config.yaml
model: "image deblurring model"
dataset: "drawn small creatures on textured ground"
train_examples: 203450
image_size: 48
crop_scale_min: 1
horizontal_flip: true
task: "deblurring"
loss: "l1"
arch: "edsr"
norm: "none"
hidden_act: "relu"
depths: [16]
kernel_size: 3
stem: "single"
widths: [96]
residual_scale: 0.2
init: "torch_default"
residual_init: "zero_last"
optimizer: "soap"
beta2: 0.95
learning_rate: 0.0036
beta1: 0.95
shampoo_beta: 0.95
eps: 1e-08
precondition_frequency: 50
max_precond_dim: 1024
merge_dims: false
one_sided: true
adamw_lr_other_params: 0.0016
magnitude_pruning: 0.5
max_steps: 15500
batch_size: 32
epochs: 2.4
lr_schedule: "wsd"
decay_fraction: 0.4
final_lr_fraction: 0.1
warmup_steps: 310
weight_decay: 0.1
adamw_weight_decay_other_params: 0.01
Rows from block 10, named by matrix and row number. Rows with one number belong to one channel. Each number is 128 + 32 x the weight over its row's rms, rounded and kept within 0 to 255. All counts start at 0. Numbers have three digits each. After the name is the row's rms in percent of the matrix's.
# convs0: first 3x3 conv (model.blocks.10.convs.0.weight, 96x96x3x3), inputs 16-31, a 3x3 kernel for each
# convs1: second 3x3 conv (model.blocks.10.convs.1.weight, 96x96x3x3, transposed), outputs 16-31, a 3x3 kernel for each
convs0.29 128:140131147100162155141119122128083128127128128112128128128110058128072148137145128156088128094107178079128128128128128128112104146128114128109111143115147128154128208015057232086155128073085169091128128128128128112092067080157135082173111095153128128128146128111128128106128046142128128140128100084128118168120096182105105143128128128166080112128128117128117128098108141128117137128127128129128128128129128128116075092128110112128145
convs1.29 120:128158128128128158155164128132128128128128116128137130170126128169095128163130092106114128128157128129149170128094121128084130128102134128109161128140161131128128175112096201066055181163043158165084158161132138128128107076142128128108121092077110193085103152171107089104105196128134147128136128128107157139128128128166115112153129128128128128128160118129175128172151128128132103128128127128127128128128128128128131108188147156128159
convs0.30 130:144132172134074088128128128128118128118128128086113114111128141080054061128119115104125164116128156159029090105184128106128128058128128128128128121107159128128088128152124111029128128172153085128169128149128128130139092104192074194124092159155157140128116041128128060194128128075082069151121182177054189203128121128105114087104134161094133148113128128101128128128113128130126128128128128129128127128129128128150109128096128128124124
convs1.30 152:081126133128162128097128091174128138135139128111125128128097128104128093022100128106174136128093133120145128128128128128072128126073104161170120119116108128127109194206128141096091102080128138131128128120128144120128107128128100113026128128128108150128157182132128170134128104129081128106061128106153128128127119115123128095107117127099185137128107105116097124068128128099166128128128128128129128128128128115118128066053128064109128
convs0.31 115:119128119157082128128158100123157097128128120128140128128202128128084114128128124136128108091228128202103074128134128128148128125160128128080144125164117158128158128128128089128073128120128113111189136197128128070117128161108126128128128164083128122128128128145128128105163235195153180062079064003108099153142117090144171128096128128159137087128128143179128128094090128145166128128128128128128128129128128128131119140128113145128109
convs1.31 130:165150128109128157128157128086125128128083108089110128104128128105113128083105127133128128128128128119095104117167160128150175139128128128147174132160130128119127202080128081078128127128108128110128081179102145098103113128128150135180138184181128109128137141144128162136030119128186209128094096111068115187108128133085128147116122139128180146101128128073148080128128128128147120128128128128128128128128128118128119128128086128157147
convs0.32 117:128128124110100128128142132128158095158166128160075063070058128128207166101128155154128112206128069130128162129141128088093128160109128102128128118105147122128128128157109120186134120107058128150128151120128136128098128117082095064111179136182103128128100128126127128128128128099129221128128128142028034099041128185155163255136090135119088134128074128128127143128136128128128123128128128128128127127128128128128122128114128155128162
convs1.32 110:128147092128128128128128128140164178146128157158119128072128123128092155168117128128032099185128128128115126115141119127128117128158128128128145121128156110096098190139050105074128083124128128134128123177128165176134074128128117128145128168155121128100128088106115113143105113138128188128110128079036128150090171217128180202128094105128128128128128153098111128097128128128147128128128129128128128128128128128128083086024073128189128
convs0.33 131:161159113128102128128113128107090146148146152158128128072201113144128128128064138128182057070135027182128156128143128128169128155161128126147128131128124129128128132131106128095099148128128128082149142174098113078119088128086128120134137128108128128128127128158128081138106173128136153093128120128058128081210128089117128128128142128128128128128128128078128128110158128125128128128128128128128131128128128128148088109203115128128128
convs1.33 106:128128128136128130128128147128170112128128095128154103088128118168161147158115146130156069185122156128128128140147164145128180128092128128134095101171182117158128140105128153128128167128125125147128139128128162149143128128109128128128209128171128128143128128111113165128135128164153116128128128179145096195128109128208117218094128127128085128128128128115128128139114120160128152128128128128128128128128128128102128139043198144128128
convs0.34 100:128128137107102120128128131128128128128128149109128110147071120151045128109178183128068128168128128044061144168179128073094132126157128099087089096082089083061064171150182089128128159128140128115128132150128128128114130100128128128128128097102128220137117105085128115119115128111156110128128142111064142128128128074121087181117128128128121128137128144159128150122128086128131152129128128128128126130128128128128128092039188208128115
convs1.34 100:119128160118167089128101159148117128160128140128128128102115103148155128154139056128128221135055088157151128128128128128128189128086128131128185080210128182128169146152128128166128125128122128128108159074169128128128128128158157128103120128124121156096128183128068094061128132128128131128128169128066163149135128127115128128109118128114132128128109120128151107123023116103145128129128128128127128128128128114132075128255040139051128
convs0.35 117:151126128128126106128128128128128128130128128128128128116128132131129128128119128089112128193128128120120251091167154159048061128114128128126128128147128129163131121155128103103104128122128128155128131100135137128163128148134116078159088128118176161160128036128046255051131128159128128099128168120091128202133122111103128147128128128128128128128124128153128150113128105127166128128128128128127127128128128128181128119106128105131128
convs1.35 108:128128137128128127107137128092080128150174106136128128128128124151144143088128128033170128128089094128188194100218081128226104117077128136128128180106130143145128128139128148135128128128120105097087111128128154182153128068128157128113148115128141000162128156167165000223132128117128128128115128128128194169128079128080179226128128177128128128127107128107076121128200129128129120128128128128128128128128128143110125128190090159058128
convs0.36 118:109142128125097128128128111122122128092128120128096128128130142123128128128106149053118175142014244099128189128098128128128128128107128184136128128132142128128152090090150128142128128109115128128129188073128136073149128128124128071152128162106128128128108128128138128128129177077062128152128211128128122130097232077043198128128117115113153128130128128128128128126128073147128101128128128129128128128128127139077158128102128128109153
convs1.36 120:128151141110128117128116128147156135112172128111153118150168092128128098098087049128143151175128182111142158128145128115200128115230128128182137134109128109128138141108159128102190205133128116146106170128128154128128128165102177089091178145128102184131124115128158087125193045191128033178136164160096109114052014152068050150167116139128128116128128128160152128128147128215128105128128128128128128128128128079128112108128138128127128
convs0.37 129:128128156128128120128112128205095128123108132129154132080128207102128228128127063128128116164165123124128128112131105097106141126155137143130128135128121128152098061128144088128145201124128116128128128128128157097128128198128000128128132114122128135115135128135092055128130127120150144164128094110093055184139128156114149139134128101115168128128096124128155128099128156117077128128128128128128128128128128130113128129182128103128120
convs1.37 124:128115152138128128162128128128128119159120137180142141154126128083132110139195121128108093154128093145115097133059175120128128147111128105144115153128066126128109105077110128138088128146128128135108128128108151170128114098125128052051151191118125114135070164128128128128128156128128128153080128160120126128098124128080206151120151144128128151154111092121134128128128128099130128128128127128128128128128128128223128123128186173156171
convs0.38 115:128140141128124163128131128128184179080128128165128128128182128149156153128128082151128222105013128160160138128091128109128133096145129128128150140128137110174128128128128102128112145128174128157149105090192128148157128128070128127126121141101128044244128207128108143049128106128128128128152128161193149112085057162128128128136128115078128128135128128128143135104110131128123184128128128128128128128127127131052167153155128128095099
convs1.38 102:128110105151155128128105128161128136143128128101075128181135189122128120139058133128160159066128152059133128128175160090179107135169105166128109150128111128128103128128128142128096126109128099128170062164128101128097128175122132082142161108128195120179128126128062255063115158128128124110128205128207128107152112163188074128128128127128128159128120128128093155108131128088128128125127124128130128128128128118104068128178050132200040
convs0.39 134:090134128118109128110144128122028128117113128128155128136128128128136129148077087119185171128058102148128128113121128098128128144132128128171163129108134167130128109128121146187157128073128091128128176165128109089108060061109128128147128098169111128190146128088128075131142084135118170100128111162207183166145117110128078102145128128128128128140128108080036118196206128128107146128128128127128128128128128134128198121075063166138128
convs1.39 095:086108109128123128128128101128128128143126174128114128140137130128162128166128128215177165190156189141207143128190124095072128171123036128128091129128090128128123128128116112111094099039014128128144128097128081070102155128099136128185044128082128128128169119128128186128128120128143128146160200130184128128139180127140053061128107128125160128076128095128128146128128101163199175128128128128128128128128128071132045052029066069128060
convs0.40 122:128147128128128170081128128162120128128091128095116128128128095082057128188128149130043128180108037196154101133179128128116182105093148128128147139124128133122154128072143162128107128131117162155069128161114086171146128177120047140100128128162101128128116128152160105127128093111128205144091148090165182072128128032128139128128128128128131134128128097098128128128128138118132128128128128129128127128128129128103128100104140128128167
convs1.40 110:171123139128194119132168173128131128130120151135128155117119128095107128244128165102128128128128156190208184128148133128086128113158128128142101128128128128128128134185106128128128183128128073077128128128095128119128119128128075128210128128128107128128170127146128170146141183148164141133139132113222165102123153128164062090128128099128124182128150155196183128167158193124128183125126128128128128128128128117076208183114128128187159
convs0.41 105:128095174146111150140137113128171128128128128128117128121151161066128128128165135128087116128138128138128092128104128128091135113114128147128128104120144123128128128206151103128122093096122160128128115047103130121145088128128128162124128116128128128158128128128118128110125144128128126098128159128128128111054141176128186163122128128128074078128128128161165128128073128134103128129128128128128129128128128120142128169128128133128081
convs1.41 105:128087128144161117128101138128103128128161128135128128124147128148160146151174146178214152140213178160170172088109117128128128132175128148128108162103128128144128128090112128096128148128171128127148128128128113128109128189128100128159108123128147128137128071158150185074127091113123128128158128128200087086128136153180100048128131164128177128139147138123113128128128128128172170128128129128128128128128128132037128085128062119211128
convs0.42 109:141114128110128110128128077128093147128128128128102160128069024138030031156144128156135102128128078167128128112128128128121128128141128128128128165193134144128121177098128128158128137128128128100128147128117128121128128105128128128114076128169128128128103128128118128128128128128122032045151069128138128128128128126103128128128145128187087128128149128114088146110092140124128160128128128128128128128128128108128105164128102128128121
convs1.42 128:123128132128174128112165128162128128128142127128128128081112128146120128128070053171128135147128128138170101128128128086128128128143149128128128090128125128128112161141138128166128128145119132128144128119128128140126128128070100117019108095128160128128128111128105128128177168128186085233128128128107128153128081143116128116123103126084140128118179128153128125128116135128101173128128128128128128128128128122102128205128066128099115
convs0.43 154:119128128128128128121128128121128128134128124128143128122128185128136115147137140069250096129024128124199128133149098096078125141128065121128128128128139130128113134071128120234113128128128128129141146067120108162122128128139139128128133128128128128156128180128131090128126128128128126148128119128149040139128252163128149099128128134126128128133128128108128118139138128128128128128128127128128129128128128128132142165178086076098149
convs1.43 114:179167128141151091165128137111128128128128128128118141115128128154087127145147136128061128178128071227128099119095128143114128128157128072053097064200128128136115128104128186073128191163128119172168136128212154093169132128128128142096128128128132128133103072128103176128128128126128112128128130128128128178070138118191146057128128085128128117128143139171155155200112185128128173128128128128128128128128128170178098168128031120128056
convs0.44 096:133153128126128079128101172142140198128196146055103066104128128126128210152103083130164067125120128140127184149186128128125128128154128173128122162163128120128157128128130128128126200128123152103133128139141148062128114069128128221128116122128085158083131128129166075113128098050128189120073228128128099128141035114178128147123179128135060128128128128072128192095128128128128128128127128128129128128128128114128102128141117122128104
convs1.44 121:070098104128138111128128098128128128128112122114087074188128133128128177145121168128128096128187166156103128139128134128098128128100128121112128169128122128128128105128057182179119128138112128128128097128146128138174121136095128236128093117147135188115119144069128152128154111146179171128128190124130091073174057076145084128128128131128128120132128142120128128128142138158151169128128128128128129128128128076158138135125218127145082
convs0.45 151:112139149104128117103128128128144137081128066107136047101148193054158128128128128112123170128069090192159080128128120155128102163133110128149149151128111175128128142000153078136071072221149116128115159154128076150142128134209059128000195239034128114128128125103128083124105124158128083122166190141128128075206128032167173100129100128115178125104152128109089167080128130128190137128128128128128128128128128103128128131160128165084047
convs1.45 178:110105110128130110132128128078131105137135128122129128114104128096128128220190169146126135166128088137130141124148128118128138129128128134128121161128095128108131132178075105106073102075053128128153149128129099128128117235152014090077135031097135124128120126127106158120122128128128128136161162128174092128128072128109139151090128108099128105115120128129151164128143128128128165128128128128128128128128128128128128147129128118126074
convs0.46 126:116128128148117107128102144151118128126057128128192128142090108146128110128128151128144074128030159073110210151123078128137128128155137128128168128129172155175147126120166070164111068128141128104128118089113119128120111128128187067105105128128110119154097191106128163106202056196139000040200015198128185124107201083158194100104137110128129153118098168145124112128099064106098110128128128128128128128129129128128081113090128128139128
convs1.46 121:128128128085151128071158128128113128128184144115157110095172128128128102084123128126128186160205172180128155144128149128204128128128128147145100115128085128128046173122136128140119141082129128128173176133183135128173118154060128128128128124106156073169142124128128209152150079147185061176150103140128128122106087135094102178122154146079170128107144129241128173204171177241086176128127130128128128128128128125122193193098227128188128
convs0.47 130:101133128128116106128093109102167128069088171128168128128128128154106069138182134128190085250201027151099078082148125119166128158121086128098126123076128128114122038187128052153128053165172128128128128162128123128119112103128089190111155128088115125128110128126090142136128128139130122093128128128128098135184128086153128068117163121122128128128155128164132105128132105128114128128128129127127128128128128155128128179128053148082128
convs1.47 107:087092112128076101101096128119128128146112128111133128189136140128128112128130128164228128138128073128103086137126128128179137128159076128128081128146104101110098128050073128102128128057090128107209144139118136128103157129128128067127131128128128107163128128149171153149082161128107128128119132128181085075128145128089215117126109101136076046128083045154128128128167140128128163128128128128128128128128128144098195128037146128144079
convs0.48 124:158128133128143064128128097113144107095130128126123141089243170164102128128128128108128164095128166128128120116128128128033127128069100128128143148184104118128128128128101128182128137163094128128123141098159128106128128128132195153042087128133091173102168128128128097134128128128114255236089216117128084115162109128128128145128107128128107128128167163128108128128054163128128128128128128127128128128128128155128098128183128112129088
convs1.48 131:128128134176146128128128114128128132134128128128128131128128128128128128255255138128110123128175128128172137128128145111118123130204108128128128161128128128128135128083128130068128128083121128128128135104167143128126119103128104083128111125102152128130128054105128191152133128084140218128054103041128128140096144165128128128128134107150128105128128091151154128133128128128128181128128128128128127128128128155113181128000086110107090
convs0.49 113:109152111109128128128128173152054126128143128128128181128137128119128128128081098066164095054128000127186128171118049111128113128113127112130109132128111128128128129128128125106128084119131139121145111128210128092128128140179109101128152136111122101128102128114183203072128180128117128142128128122046128114199203036128068128122128125134115128128124099113143112173065171128128128128128128128128128128128128164096133184105066175192128
convs1.49 102:128128178128095157128128177128112128164088125128132122137101094157156161079128105128100143158128128075128198091159138150128126116112128128128124158101169095153108104128170128132128132168128183128090128181128128128128098094147111162122128155128254024092128128086128154134128111128086128128128128128062128127144091128156128198098128107147128137180128166168128128056180128128128111128128125128128128128128128150085044128152089166159150